config.toml
model = "sound classifier"
dataset = "synthesised sound scenes: up to three everyday sounds over a background"
win_length = 400
stem = "deep"
init = "xavier_uniform"
eps = 1e-08
precondition_frequency = 32
adamw_weight_decay_other_params = 0.05
Rows from block 7, named by matrix and row number. Rows with one number belong to one channel. Each number is 128 + 24 x the weight over its row's rms, rounded and kept within 0 to 255. All counts start at 0. Numbers have three digits each. After the name is the row's rms in percent of the matrix's.
# sq0: squeeze pointwise conv (model.blocks.7.sq.0.weight, 60x240x1x1), inputs 80-159
# e10: expand pointwise conv (model.blocks.7.e1.0.weight, 120x60x1x1, transposed), outputs 60-119
# e30: expand 3x3 conv (model.blocks.7.e3.0.weight, 120x60x3x3, transposed), outputs 9-17, a 3x3 kernel for each
sq0.3 090:085128188086090128091128128128173128128128128128128128128128128128085088128161128172128128154128128072128128090128128128128128128128128128128128082128091128128204128088161128128128128128089128128128128128128128128063128128128128128128128128
e10.3 099:128128128128128128128190128162128128128128128128128128205128128128082128128128083077128222128084128128167128128128128128128098088079128128128128171128128128128128087128097128128171
e30.3 104:172128128164128096128128128128087128128128128128128128163171128091128128128128128128128092128128082093128128128128128128173128091128128128128159128128177082128162128064097106087164177128169128077128188128128128128128159128086211128128128128128
sq0.4 100:187128128101128128109128128128128128128128128128128128188128128096128128089128105128170128078128128068128180114128128128099128198128128078084128174128128128128128128128128161172063128128128128128128128128128128128170128088128085128128104128
e10.4 103:128128181128128128084160128128168128128128074128128128173168128128173128172159128186128077128128201128174128128128065128094092128128128091128128128128128128128128128085159128087128
e30.4 111:093128128180128172128128128128070128128128128128128173128128128128101128128128128128128128128104166106128128128128128091128128128128128128128128059128128152157128152128128087128128090094128063128128128128128128128128128128128128128128159128128
sq0.5 107:083128128081128128128128128082128147086128128165177128102128128128128176128128128147128128128128128128128128128128128177097150128128128128128128128087128163128128128128128128128128128128128186093128128128089167128128149128104128128128161150
e10.5 091:060128128128128128128128128128128128128128128128128128086128082128128128128151084128128180096128128128128128128128128128165128128128188128128128128128128128167128128128128094171170
e30.5 101:088128155186128128128169166128128128128128128128193128128128128128128128172109146107128128128128106161128150128169157128094128077103128128108128128128128128128128128128128128128128128176128113178176128088085128128128128067128179128128128084192
sq0.6 092:085128128128161128128062128128128128157128128128163128128128128100128128128128094128128194128128128128128128097128128128128090068079128128183128128128128128128128128128128128103128165128128089128128169128128128128128159128187128128128090128
e10.6 109:128128128128091128128128089128128128155165162098128128088128175128128099128128128128176182090128128174128072128128128089128128128128128128128128094128128087154074128128128128128097
e30.6 104:193095128128128191187128196128128071128107128128128128128097128062102128128128128128128128152128128128128172128128128128107128128128128128128079128128128072128090089128128094145128128128128128128088128128073128128128128128086128095128128128156
sq0.7 104:128157128191128128128128157128128128082170128128169128128128128128128128128065128128074128174128128098174128172128128128095128128128128128128089128128128099128082128128128128069128128162128128128128171128128128079128128128080128128128128128
e10.7 110:091177188128128128128128128128128128128128094162072128128128160128128128128183104128128178095128128128128091128102128128128128086128094128128174128093128128128128128128128128128179
e30.7 092:128128128128176128106128128128128128152128128102172086128065191128151128163128129128128128128181128116128128128185128128057128128128128086128128128071174173100059128128128160080128128157128128128128128128128128128128128030128128128128128128128
sq0.8 098:128128096086128128095128081128128061128082171091128128128128163128128186128128095171154128128128148088128174128128173128128071128128128077078128128128128128165128084106153128181128184128128128128098080128096128128128085128128079128128099128
e10.8 097:128128128128128128095128128128073128128128174057128128128087128128185128128083128128157128128075128128128128128176128128128128128128128097128128128128128128080128128058128128128128
e30.8 108:151128128101128128128128069128096171128128128128128096091128148128069128128128128128128128128128128128128128047128152128128194128128128128128128160128149091128050128128128153128098107103128161128128128128128128128128128103187106128172128067128
sq0.9 093:128154082128152128128182083166166128128128128158128128086128128128128128128128128128149082128128128128128128080128082128128128128096128178128099093163128128182128128128203128080128128128128128173128128128128097128128128128128159128128170181
e10.9 109:098176106080128158128128128128128174128189168128128128157128158128096160128128128089128128128128128128128094128128094128128085075128128128128168128106085128152128128128067098128165
e30.9 093:128128128128128128128128128128168128128128081128128128128128128128128128128128128128157128128128128128128103165128128176050128058128128128128128091128128172091128169073084166128128128128128128128128128128128128064128128128128128128108128128128
sq0.10 100:128128128128198128128128128128128128128128149074128128128187128128128128128128128096128156054128128128128084128128128209128177128128128128128128128082161128128128128128128128128128128128154128113128227128075091128128128128128128128128128128
e10.10 109:128102092128128128083128091128207128095128128101128128128128128077165094088128128099128128128183128128128128128084128128128128182106128128098128128128128128166128128128166128096151
e30.10 096:099128128128128077128179189128128128167128128128128128128128128128128144128128128128128154128128128128128128128128128058097128128128128128128128150128128177184128168147128163128128128103128128128128128128128128128128128128128128128128128128128
sq0.11 093:128128150128128128128128128128128128170128128128179090128128128128128128128128128128128128128128170174066128169190128128094128128054095128128086128128128128128104128158128128128128128094128128063193128081050128128176128128128128128128128128
e10.11 110:128128128101128094171128128085092128128128128159092164162128162128098128128103088128128095128128096128128128128128081164079128128128128128128128128102128165128093128128128128128128
e30.11 097:152128169128102128128128128128128128128128128128128128151128128168128128128158128128139128128128128128128095097128128128128128128084077128128128128128157160128128165128128128128055128078128128196128100128128128107128128128128128128128128128128
sq0.12 099:128068128128156128128074128128191128151128128094128087128169155165128128128128128128128128128158128128128086128128128169087128128128128128073128128183128191128128128128128163128085098128128128128128128128098128128128128128092091128128128128
e10.12 090:163128154128128128091128047128128128128128128157128128128128128128128128128128128128128128089128168128128128164174128128128128128128098076128093162090128128128128165128128128128088
e30.12 097:128128081128128128128128101128128085128128089128128128128128128128128128048128128128128128128128090128128128053128128156128128128128159128128128185086072128128128172128128128128090065128128156072090083128128096128128128128128128128128191128128
sq0.13 100:168128103073128177128128128128128128128128154162158128128128128093168128128128128155128128128128128162070077128092128128128128128128152178061128128170128184128128095128128211128128128128128128128128128128207128128128066077128128075128177128
e10.13 113:077128174128128128128128128128128093128128128128128096164128087128128128106128161167128128128128157173128128128128128128072128128128128096173128128128167128128128128128128128128165
e30.13 100:128128128128128128128128128128128128128094106128090128156128128128128069088128128128104128128128128080128128128128128128128128128128128052128128107104128128128128128101128128128128128128128128128128128205128079128128179128128128147128128128128
sq0.14 105:088161163103128128128128156128128157128128068165128128128128128176153128128128128154166170094160128128128202128179128161128128090128128080128077160128128181128128092128083128128128128128093128128096128128128128128128102128128159159128128128
e10.14 092:128128128094089087128128128128197175084128128164160167128128176128128128128081128128169128128128128128128128128128128128128128128128128128098165089128128062128128072091093128128128
e30.14 099:128128128128128128128097128149128128128128128128128153128147128173159086128078128190183128128128110128128104183128077128051092128128128169128128128068064128082103107162128098180191128128128128165128128112128128128128128128128128128128128161128
sq0.15 105:128128128164149063128128187128143128128128128128128128128128158128084128128128128128153128173090128128128099090164128128128169128128128128070167174091085182128106128128097128128128128128128128128128128128148157128128128128128128128154128128
e10.15 092:128128128128128128128057128128128128081128128128167128128128128128087128083128082128128080128128128128166128128128128128128100128171128128128075128128128128128128128081128128196170
e30.15 106:128128148128128128128128214128128128128180128128128146128101089078128128128128168128128128164128085161158091069128128128128080128128097128128128128128128128128128098128183150128128128128128184088128192128128148128178101128188128128128128128128
sq0.16 100:128128128128128076128102128128182128083128128128128128128128178128128128128128080086128128094104092073069128106128158085128128128128200128128128157128128152128128128128128171128128090128128165128162128101128128128128086128128128128188128128
e10.16 095:128156128162128128128128128176128128091084128128128128171128128128098128128128076128128128128178165128128159128128128128077179128128128166169128128128128185128165165128128128160128
e30.16 100:075128166161128128128128201113128179088128128128128128128128128128128128128128128128174160128128088128128128128128128128128128128111106128161128175128128078128154128128128128084128128128128128186173128102128071128165128128128128073128085128128
sq0.17 105:128128128190128128097128146084128128146101178076167094128128128128128128128201128128128128086128128128149128128128128128128128160128128128176128128128091128128106128128161087128128128085128128128128150128128128128087071193128128061153103128
e10.17 105:128128187128156082128169128128128128128128128128128168128128128128128128128128172128161095128177128128128128168128128128157128128071128089090128128128128080128128074128069128128128
e30.17 092:128128128128128128128128128128128128128128091128128128128128097128128128128128078128128128186083128128128128128128128099128128128128128166128128168128128128128080128089128093182128128087087128128128128103128154128128101128182103128128128128072
sq0.18 098:128128128128081128128128128128128128128179128102128153128128080128128161128128128128128128089128128128128128128128128128104128128128128070128128090188128128128128172128128128092128128128080128171128128094128128073066158128128233128128128128
e10.18 091:128128128161128128175128128128175128128128158128128060128128128128128128055128128166128083128128128128128128128128128128128128128094128128166128128128128128078128128128069128093128
e30.18 104:128128167193128170128128128151128195128128128128128128128128194170165128128152128128128128128128128128128128128084128128104128103128128128128099174072128128128190128128086178128030102155128128128083075128128128128176128066128182128128128128128
sq0.19 109:128080128128128128095079128128128174128100099128157167128128128128128128128128128128171128128105128128128099128128128128174128128128128128128080128183096152128128128128098128128128128128128128128128128128128128079128163128162073128128128174
e10.19 095:174128092128128128067128128096085128128128128092128128074128088128128128128128075128128128128128128128128128128172128128076068128185128128163166128128128128128128178128087182128128
e30.19 113:128128128128128128128128128128128128128128084096153128169128128090128128128128128128128128128071128078128128093128074107128128128128195070128128128172128128128103128175128128128144097128072128170128128128128117128144128241128128128128128128128
sq0.20 103:128128128128128089128128128128161128128185128092128163154128128128128128128128128128128196095128128128128066128128173128128157184168128128128128128128128128170162128198128128186094083128128128128162128128180128128128128128128128164162128128
e10.20 096:128087128063178128128128101128128128128128086128128128164128128128128128128128128128128128059128128128128128128171128128161091162128128128128128087128128128128128128128128128128128
e30.20 107:171128128128128128128109128150165128128128128173128169128073128128128128091128105128128128104128100128128114195128128128128128128128128128128128095128128077128165128098107096128192075082128128146101095169128128128128128170128128082128159080128
sq0.21 094:128128076128151085128128128128155176128128128181128128128128128128156128128128128128091090128128128095128128128128099128068128128162128128087155128128128128101128128128195188128128128128128094128213128128128128128128128205128128185128128128
e10.21 094:128128128128092128128128167128128081090128093088128089128092163128128128128162128128128128128128128128128128128128128128128128128128085210128128128128128128128128183128128128128193
e30.21 100:203128128128128128210128128128128128128088128128128128088128128128128128128128158128102128061128128145128128128128101128128179128128164176128088128128128128049128190128128097128128128060169068170128128090128128128222088128128128128128128128170
sq0.22 102:128128128167128161128098128087128128128128128128128128128180128128128128128128128128128128128128128128082128128128128128128128095128128128128128167128128128162166159128128104128076175099128070128128096128128128128128128086128128185128128128
e10.22 097:128128128128128176161128093095128085128181128161128174128128128186128095128080128168175128128128128128089128128177128128128104128128128128081169128075128183128128128128128128172128
e30.22 108:128148128128128128128128093128128128170128128189128162128103128152128149128128128128102128128128128128128128128128128183128183128128128079128128166128128128128128128159128128149088128128128128128128070128149128128128128166154128069128128128128
sq0.23 102:128128128128128128128128093128128128064128128179154154128094128092128098169128128094128183193128128128128128128158128194128078128156093098128128128128070128128128154128128128128128128128128128128128128128083128148128191128128128128128128128
e10.23 109:128189128128128175128184162128128128088128128128128128183172128128128092128128128128128128074178128128128128128175180128128128128128128128128128128088128163158095128073160128128065
e30.23 096:128128204128128128128128148166057128128128128090193156128084128128128179128128082128128096128128128128089128128128128128128089175128128128128128158128155168082128103128128128128128087128128153128183096128093128128071128128162128128128074167128
sq0.24 096:128128128128128128128076099128128128128093128128128128101128128092128128128128078128128161073128087128226128128128128166128204128128128128128184128165128128128095128159128180128128128128179128128082128128128128089128175073083128128128128128
e10.24 091:128128128128128082193128128128128128128092171086128071128128128128082128128128128157128128128128128178128091083128076165195128166128128128180128166160128128128192161164128128128128
e30.24 094:128075173128128128128128128128128104128128091128105161128162128128093178099128128128128128128128128128128128099128128156128128110128171128128128073128128164128077128175128128128128128128128100128128128128128128089128153172128128128185107128128
sq0.25 098:128128128128128128067128128128096065128128128128128128168128128168128128172128128089128128128128081128128128128128128076103128128128128169128128128128128128061167128128128181128128128128183128077128128085128104158128128128128128164128128128
e10.25 100:086165128128165128128128098128128180090128128128128128128128128091161128128128196099128158128128128128163158128128128128128128128089169128128179128179128148128128128128128073128094
e30.25 103:089128128128128156128128183128095177128128079094128128128128095128128158128128128128128070128087128128128128128128128128128128128128128128128128128128115128128128128128180128128128128128128128204128128128128105157128128128197128128128128157081
sq0.26 107:079128128128110156128128054128098128128128188128084174128128102128128128128128128128128128128128163078128128128128128099083080161128128181079128165209128128128112155128128128128128128196128159177128128128128128093128163128128098167088128128
e10.26 102:128128150128128128181128128128168128162128128128128168128128128128128128128128174128128128085128128128092174128087128174128157088128128163166128128128128081128148128128128128096083
e30.26 092:128128189128151177128128128128128102128128107128128128128128074177128128128195128142128128192128128128128128151128159128128128128128072128128128095153128164128128128128162189128128165128128128083128128128128148067128128128176128178128128128128
sq0.27 100:168128128166128168128160155128128128172128097128128128128128128128128128128128128128128162128128128128128128128128128128091128128206169128128128090128163128093128128072096128128128128128177128128128128128128128128171128068169128128128128128
e10.27 112:163128128128092128093093095128088090079128128102128091128094152128128164195186177089086090128128128103128128101128163102128180128077171128128156128128128128128128128071128148128128
e30.27 095:092128177128128128056128128149128199128099128128085128128087128128150058128167187128128128128088163128128128107084163128128100161101128128128089205128128187128128187064128128128164128182128128128128177128168128128128103128098128128128128090055
sq0.28 102:128128128128128063128128087128098152128082128128128128128128128067128128128161128072085128128128128128128128128128128128128128128065062158202128128128128128100206128128128128159128090128128128128128128128167128128107128128128128128128082128
e10.28 099:128165128128128128128128177128128128128128088180128096128128092128128128101128128128128128169087128080128128128128167128128098128128128128128128128128163171128128128128099128071154
e30.28 089:128128128128128095040128128128128128128128128100128128092128128170128081128128128171128128162093128095105128128128128128128128128128128128063128128128211172128098062148128128102128128157128128159128128128073128128128128128128128128128128187194
sq0.29 099:068159128128105128128128128128128128128128128128128128128128128128128128128168128128095128161128128084128128164104088073128174173128128088128083128128073078128185181128128128128164128128128128089128128099128128128128128052128128091208128128
e10.29 090:128068128128174128128128128128128186128128128128064082167128128128128156128128128128128128128128128164158185128128128128128164128128094128128128085128128128128128128178084128128128
e30.29 099:128128128128208128128106128128128128128128128128128128128128128128156128128128128128128128128128198128128128128128139128128128128128128128128128161128128128128128093128153128179128128128128128128128128128128087128128185181128128128128172128086
sq0.30 099:128128128128128128128161128128128128092128098159168083128105085128128087090128128128128128169128128128128101128128084128128128128128128081128128128128128128172128092128057128167128128162128128188128190150128074175128128183128128128090128173
e10.30 098:073128128128128188162128128182080128128155128099060090128128128094128186128128128128149128128181128128128128128128091128128128128128089096128095128128128128128080128128128128204128
e30.30 097:128128128080128217128128128128128128128128167128128086128128128128128076128086128075128128163128128162095176084128080128128128128128128148156128128128128128128161128128086128128128105128128072128082169128089128128128128128128128128109128128128
sq0.31 100:165159128128103128128128080083128095128128128128128128156128166212100128150128087128096092128128128128128172157176045128128162170158091128163128128128128128128128073128128128091128128128128128128128128099128128128128085128094148128128128128
e10.31 109:128155128128090168128128128084083128166174128128128128128128128163128079087128128128128093128128128128128128193128099128128128128095106128128169128128128083128084128128128128128128
e30.31 096:128128107128128128128128128128128051128128105128172159128128128187216128099090094109128128128173128128128071090152128128128128128128128176128128070128128128128128161128128128128128128128128200128119128168108128128103128128128128128101128128128
sq0.32 094:061061128128128128128186128128161128128128202128128128128128110128173128128080128128128128128078186128128128128166128128128128128128112128180128128128128128159128128128128165128105128128128092188166079128197128179151178152128128128180128065
e10.32 101:096128128095158190128128088087182128183128128128128128128181128128128128128128171128166128128179128128128128173128128128128128128128128099159128069128172128128128128185128128076128
e30.32 091:128128091128094128128128128128163128128128128194128128128128128128174128128128128128128128128128128128128128128128128128128128128128128128160128128128128128128128128128128128098128128094128152128128188128128057078128087128128164128128128128063
sq0.33 110:128173103128070128128097128180128128166128128158128128128167085128128128128100128128128128128128128168128128128128128128093128096128069160201128201128128128128128128128128128128128128128128128163078128128149128169128128128128075128097128128
e10.33 121:159156128128128128128170189151128173092098128128190128128095128128128155128151128169128089077128155128159128128165098128128097128089092109094128128128128128128128128128105161081128
e30.33 107:182128128094107085128128128128083128128128128128149173128093128128169128128128176128128128128181128095128128150128128155128128128128073128128128128128062128128128063171148164128128128093128156158074074128128128128128128128128128128148128128128
sq0.34 095:203128128128097128128128128128128128128128128128079128128128128128164068151128128128128128128128128128156128174128128128076128168128170174073128128165128087128128128128128176177128156162128128128128128128092128085128128128169128128128128128
e10.34 103:085081128128094084128128128128082090128128128128128128128128128170158128128128128128128128128128128128128128128103092128128110164098179128128128128128181177128128159087128128128128
e30.34 096:128128182128165128128078100128128128128069128100128128128128128173128064085128168247128128167170101128073118128128128128128128128128163173128128128128128128128128151085075128128158128128128128128095128158170080128042184128128128128128089128067
sq0.35 094:128128184128128100185128096128088078128109082128128128128128128128128128128128128128128128128197096128128128128128128091128128128128086128156049128128128128128168176128128128128128128128128128128128128128128128083128181128161128128128193128
e10.35 086:128128128128128128128128128128128168128128128172128128128128128128128128128128128194128074128128128128128128128128187176128128128087128128128128182128128128128128128128128128128128
e30.35 102:170189072110128142072128128128128128128128128128096085128128128170128095079128076128128128153128128128128128128078128128128128128128128128103128149128128128128128128128128065096128128073102098128128128128064081128128128128086128128128128128151
sq0.36 107:087168128189128128128128195128152098103128128128128128128128146128087128128188128128095128128086128128097128166128128128096128158128128128106128128128128128128128128128128128128128128128128128128128128171128128080128128153085161128153128101
e10.36 092:155128128128128086128128128128128128128128128166128128077128068128094128128128178128204079085128128128128128128128128128128128128128128128128173128128128128095128128128128061128084
e30.36 099:128128128128128128128128159180128128128128128097128083128128167128190128128128128067128128128128086156128128128128128128128128128128128128128128128086128128165128086128128157089128128128128128128128128128128128156128128104188075128128128128128
sq0.37 100:069128128128128128128104128128128128128163128162098128092165093098099128128128086128071171128155128128088128128092128128128128104128128089177128128128128128128128128128128128128099128128128174128108087150128158170128088071128146128128128086
e10.37 098:095166128128128128128128173128163128128163095174163072128163128167177128128128099128075128128128163128128081128128128128173172102174128128085188128091128128173128128128128128128078
e30.37 109:128128128128128128128128156128128128128128128097174128071128128128128128128128128128128128143128128128128128128128207128128166086098128022128128101145191128085128081182128099128128128128084128128091128128100128094128128128128128167128128128128
sq0.38 099:128128128128155128128128128128128128168128128128128128155128194072158160128128128128128128128128128176153128179128098128128128128128128158128094128128128128098128152128128128128128128128128159128128128128128128128128128128128128128128094128
e10.38 092:128128128128128128128128128095128128128128087128161128128185128128128128128128128128128128128097128128128195128179128128128128128128093128128128178128128128188128128128128128128074
e30.38 088:096080128128093095128102128128128128128163128128128128128128128128128128128128061128128128098128128128090128075128128128128128128128128128128128054128128128128061128128090039128128128128128128098164128186128128128086186128067128128128128128191
sq0.39 105:128128070092081128094128128128128072128128128170128128167167128128128128128163128128128128128128128128128166128128128128128128091128059128128128128079128128109173128128128128128101128128082107128128165128128157128128160063128128063128128169
e10.39 096:128128128128128128128183063128128128128128128128166128128128088178128162128128128128090159128169088087128128128128128128082128170128078183182128128190128162128128087128128128185128
e30.39 098:128097086128128128097128184128128128128128128128128128128128083082128128128200128128128128188128128128186176128128128128128139128060128100073128128128128128128086060160128128128128128128128128128128128128077128128128128128128167128128128128128
sq0.40 103:093128097128128084128128128128153128128173128128099128128186081128071128076169128128128160128128128158128198079091128128095128097128128128128128128082128172128151128128128128128104128128128128128099128087093128128128128075128095096128128179
e10.40 098:128079077095174128128128128128082081157128128164187128128163128128128094128128128076128165128128128100128128079128128128168128128128165093128195128128128092128128183128128128083174
e30.40 099:128128128128069051128093128128128128128128128085154128128085188102152128128097128128093166128128128128128104128174128196128128128128085128128128128128128091128128128183128070128128092128128128128128199128077128128178092128163128128081128128128
sq0.41 089:128128161184178128161112077181128174128128087128071128128128128128128128128128128128128128070128128169128065128094128128080128128128128128128128128128128128128166128128105128128128128128128128128168128128089128128128128128128128128128107093
e10.41 106:162128128128128128149086128073183128128128128077128128128098128107128128128169128083128128128095128128128128082097087128102128128128103101128128128128089128128128128161128128077128
e30.41 095:098101128128128187128128128128193165128128128128128064128128128101128128128128128093128128128128128128095128086128128096128128149128128095128128161128128085162128128128128128128177094128128128164128128185128128128128155073128128128128128194128
sq0.42 106:128128128128128128192128128128128128128083128128128088094128082128128154128128128128128128128128128128128081128080128087102128128128128128128128128078100128128128107128128173128128128128128172128128128128128128128128179173128128128128087128
e10.42 101:128103161091128128128128128128171128094128089128128099105128128128071078158128128084128163128086089128128128128128128128078076077128128128128128128128128128177094097128128128084128
e30.42 103:168128095057128073172128128091128096128128128181128128128179128112128128128128128144128128128128128079128128128062128128128128128156128128128088103128128095128128128146128128128128171128104078128117181128128128128128128128170128128078167128086
sq0.43 096:128128128128092128128167128128128128128086128128128128189128128128128128128128128093190128128177128159128128128074128128093128128128128128128128128128128128128079128128128128128154203128168128167128128084128128128089128128157128128128128128
e10.43 103:083128128128067077128164066128128166191128128128128190102079128082128172128128161128128128097128128082128128128165128128128128128128128128128167128128128128128128082128128128097171
e30.43 107:167128209128128128128149128128128153171169128128128128094108128128138163128128128128128101128101083152208128096128060128097128128167128061128128128128128174117128064128128158128128085184128167082128128128137128152095128128128169128128128128128
sq0.44 088:128128128095157128166128128128128128128128087128128128128128128128128128128128128128128128128128128128128128092075128107128176128179075084128128128181128128128128128128128128128188128128128083128128183167128128128128128096128128128128097128
e10.44 102:158128166200085128128128128128128128090128082128128170128128128128128128128128167128128128182128128128128128128128107128128128128128128128128128128170176128128128094128128128128183
e30.44 091:128128128128128128128063128128128128128128128128128128128128128081128152053128102128128128128167128174128099128128128128128110128186128128128128179128128128128082128148128128128128128178145128128155128128128128070128128167128128128128128069128
sq0.45 094:128178102128156128128128128128097128173128128128128128128096128128176128158083088098128080128128128128078128128176128128128128128128167128128128128128128150098128128059064128128188128128128128128128128128128145128174174128103128203128128128
e10.45 102:128164128176058181128128128090080128080128128128128128128128092092128166128128100128128168128128100128128181128180128074093104128077128128093154128128128175128082128172089128128128
e30.45 093:128128128128146128128128128128172128128128106128128128128128128204128206128128128128128128167082165128128128085128149128128128128128089128083128153128128128128128128128194079148128089128128154065087128128128066128161128128128128128155128048128
sq0.46 101:128128097128128128128128128128128128128128128151128128128128128159128172128128091128128128128128128160128128128128170128128128128128066167128128128128128128061161128158081128128128128128128128128179188128085149081168128068128128128086085078
e10.46 089:128128128128128128128128128128128128128171128186128128128220128093102128061128128128091128128128128128128128128067128128128128128128065180091128154128128095128128128128166128128128
e30.46 094:185236128128128128128128128128099128128128128069128128128128128128128128128128095128128128128128128068128159128128147128128128128093128128128128166128128120128128128063128128128092128128128128128128128164036128109128148128128128128128156128142
sq0.47 105:128128128100164128128128128128163095128128098128128128128128128093103058128128128128065128128128128128147169128128128128105128165128128128128082103128128128128128071128067128089093128128084187174128128128128128128168128128150128128128180184
e10.47 100:128128128128128128128128128169075095186128128128128128128128128128151128128128128091070128128128179128128165128083104085128152067128083128128128128128057165128158202169128128161128
e30.47 105:128128128128128128128128128128075149128128128074071094079128128128128089128128182152128128103128128128090082128128177111187128072128056128128128128128128065128128128128128128128094099162128128128095128128128128128128214110092128140128128128128
sq0.48 105:084128128088092128128128160128128128128185068128128143128169160128169086128128128128128128096128128096128128128100128128128052128099128128091128128128128128128056128128128128087162090128150128158128103128128128106128128128128086128175128143
e10.48 100:160128128128085128128128128157128164155128128128128128128087162128128160128128165085086128128128128128128128128128099128128128128128128179128188128128128153187128128128128128128128
e30.48 109:128128128163128128128128128128128128128128128128128168128155128128128128160128128128128128101103128128128128128128166110128153099128128128158076188128128128128144181128128150128214128082164128128128128128128101128128095128186128128128128128179
sq0.49 098:128128128128083128098128128128160128092157150102128128102128128128128158098084128128128128191128099090128092128128128128083128071128128128128082128128128128128128091128128093128128089128128081089152080081128200128128128128128106128190128128
e10.49 085:128179128181128128128128088128128128128128128128128128128128128128128128128128128128077128128128128128128128128128128128175128128167172128128128105128128128128128128091128128082128
e30.49 101:160175128128089128128128094128128128128128128110128112128128128155128148169062128128128095128128176128104128128181128100128128101128081174087128184128128128128128128103128128128167128128151128074128128128108180128128173128128128097128128128128
sq0.50 101:128071128128178128128128128149128128093176128128128128090128164164083128102128128128128128128128106128128128128068128098063128128128096128128128128128128128128128159128103128128128128128166094128200196107128128128128128085189128164128128128
e10.50 105:128128128158128128080061128128128128128196074128093128128128128147161128128163128128128128187128180128128128083128128128082102128128128077128128128170128128128128128128128128128128
e30.50 099:128128128128128128128195128128128128128177110128128128128128128128128196128128128128097128128128128128128128128106128128128128128128128128128051128157184166081128156166128128128079146128128222128111128128096128128116128079108174128128141104103
sq0.51 100:128074128128128156128128128128174128128128086128150128128128105175075128128128128128128128128128128087128128128092128074128085128128128128172128128155100128076128128128128128128176161128128128158128128128128128128088128128187163128162128085
e10.51 104:128128087128128128128128128128128160128128128088128128128159157128128128093062128128128128128100076079128093167128128128128175128128128077128128128168158128100128151128128182128128
e30.51 101:128128128088112099116128182128128128128128064158148128128128128104128109128128128156157197128089084128128163128128128128087194128128128145169128128128128128128128104128128128128128128170080128128088128128128128128128191074128174097128067128175
sq0.52 089:157128128089128128059128128128128128084128128081167128092128084128128096128128128100128168128190128128128128187128128128128128128128128128128091128128128128128160128128128128128128128087174128128128186083128128128150190128128198171128191128
e10.52 104:097087128172128128128128128128128128128179128128175091128175128073128128128128128128165155167077128128128128128165128128128128096159128128092170102128178128128128128179080180128128
e30.52 102:128128128087079128178128128128128128128128128146128128128128181128128128128094179128056128128128128128128155128128128128128128128179090146155128099128199109128128100128155128128099128100128128128046128077128128128128128128128128128128128128128
sq0.53 092:128096128128128191128128128128128098128108072128128128128128128103128174128128128093128128128128128128080128128128157128097088128128128086128128191071128128128128128128128128128128128102128128128128128173162074128163099097157128128128086128
e10.53 089:128160128128128128079164128128188128128128170128128128128128094128128128128128128128128128072087083128128186074128180128128202128128128128128128128128128159186128085128128128156086
e30.53 103:128128128128128128128128128128088155128128128150128128128128128128128128098128128128128128113128168152128128128128128186096128128128128091103128128128057128128128101128109128128200070128128128128128128128128128181076128193128128128162064128065
sq0.54 103:128165128128128128128128128128153128128095128128070128128128081128128128128128102171128157099163128128083153128163128128128128128128128196128128057128128128128128164128086177128089128045128128095128128128128128067128128128128128111128128128
e10.54 100:128128128128164128128072161128128128166165160128165128128128128081171128128128128084177076095166128067128128128160128091128128128128128128128182128128166128128128128092128128160128
e30.54 106:128128128156117031128081189128128128128128128165128128128128079128128128128128072100128152128128103128128165128128128128128101081128128128128128128128128128128128128105128128128128154128079128128128128128128128128128093085128092175128148128128
sq0.55 104:128128128128059173128128128128128128160128159128164099128128128087128128128128128100128128128128128128128094128128128102128128128128128128128128128128128128096128128128128092128128128128128080128128128169128128155128179156128128084067157128
e10.55 111:096128158128128095084184160128128169128166107128098128128128079128179128175128128128128128149128128128128128128085128128165128150158089128160128080105083128128128128099088085128128
e30.55 099:128128128172128128128128128128115128128128128128128128128149128128080163128128128128144128128089128128128128106128128128128128128128128128179128128128128073088128089128095128128151128128128094128128156128128128128128164128087128165128128096128
sq0.56 102:128052128128109159092128128128128128128163128128128177128128128096128128128128083128090128128128128075183128128128096128128128128128087096128128186128090128128171128128128128128079128128168094128128128178128128128090128157087128166128128128
e10.56 084:128128164128128128128077085128128128128128128128091128128128128162128128128128181201128128128096170128128128128167128128128128070204128128128175128128128128128128128128128128128087
e30.56 106:192159128175128153128111078128128128203128128111128128128128128128128128128128128128185080092128128128092128083128128128156128128128128128128128067128128128128128166128128128128128128128154162128128128128169102128072188128128128189128128179128
sq0.57 099:082128089128088128128128091128090128128128128128084056128149100128128128095128128128128160080128128090128206128128128190128128128128128128128092128091128163128087128128079128093128128128128128094128128098203153128128128128081128128128178128
e10.57 106:156128128128128085128163128128128128185077179128128128128128128169128128128184128128128128128166128160098128128128175106128128076096128161128128128076128128189092128128128170091128
e30.57 100:128157163128166094128150128128128128154157128128128128128089128128107128164128128128128128128168128128128128128128128087180103128128128128085080173128128128128128084089082128084128165182084128162128128128128106128128128214128128151128197128128
sq0.58 097:128128128128054083128178128197179128128128171174128128089128128160128128128128093128128128093128184094175128128128128128186095128128128128169128079199192128095128128091128074128128179128128128095128128128128128128128128128128128169128128128
e10.58 103:128128088128128183128083128128128128128128128085128128091160128128128094174170128128190128157128128128128168163128128128128128091128128128128128098128128128128195128128128174098128
e30.58 093:128128128128128128128128092128128128128128128128177194128097128178096128128128072128181128128128128128128128128128091128185128128128128128100128128128105128076128128128128128167128104128092165128075167128128092128128128075128128128128128128128
sq0.59 105:128091128128075173093128095128154104174128097128128128128105128083160128128162085063128080181188128128084128082128128128128128128128088128151128066128128128128128189128128128161128128128128128128128145176183128128128110101128128128128151128
e10.59 104:164168128176128128128128128128128128128128128128093128128128096089171128128128086128128128128128128081128128128082128128094128195128188155128102128161169128128128128128128088091172
e30.59 098:128128128128103088128128128128128128128169128128128128097128069128128128146128128128128128160128128075128091128128128102128128128128128093128128128174128128128128088128128128128059080128128128034128183128097128128161128128128128128128128128128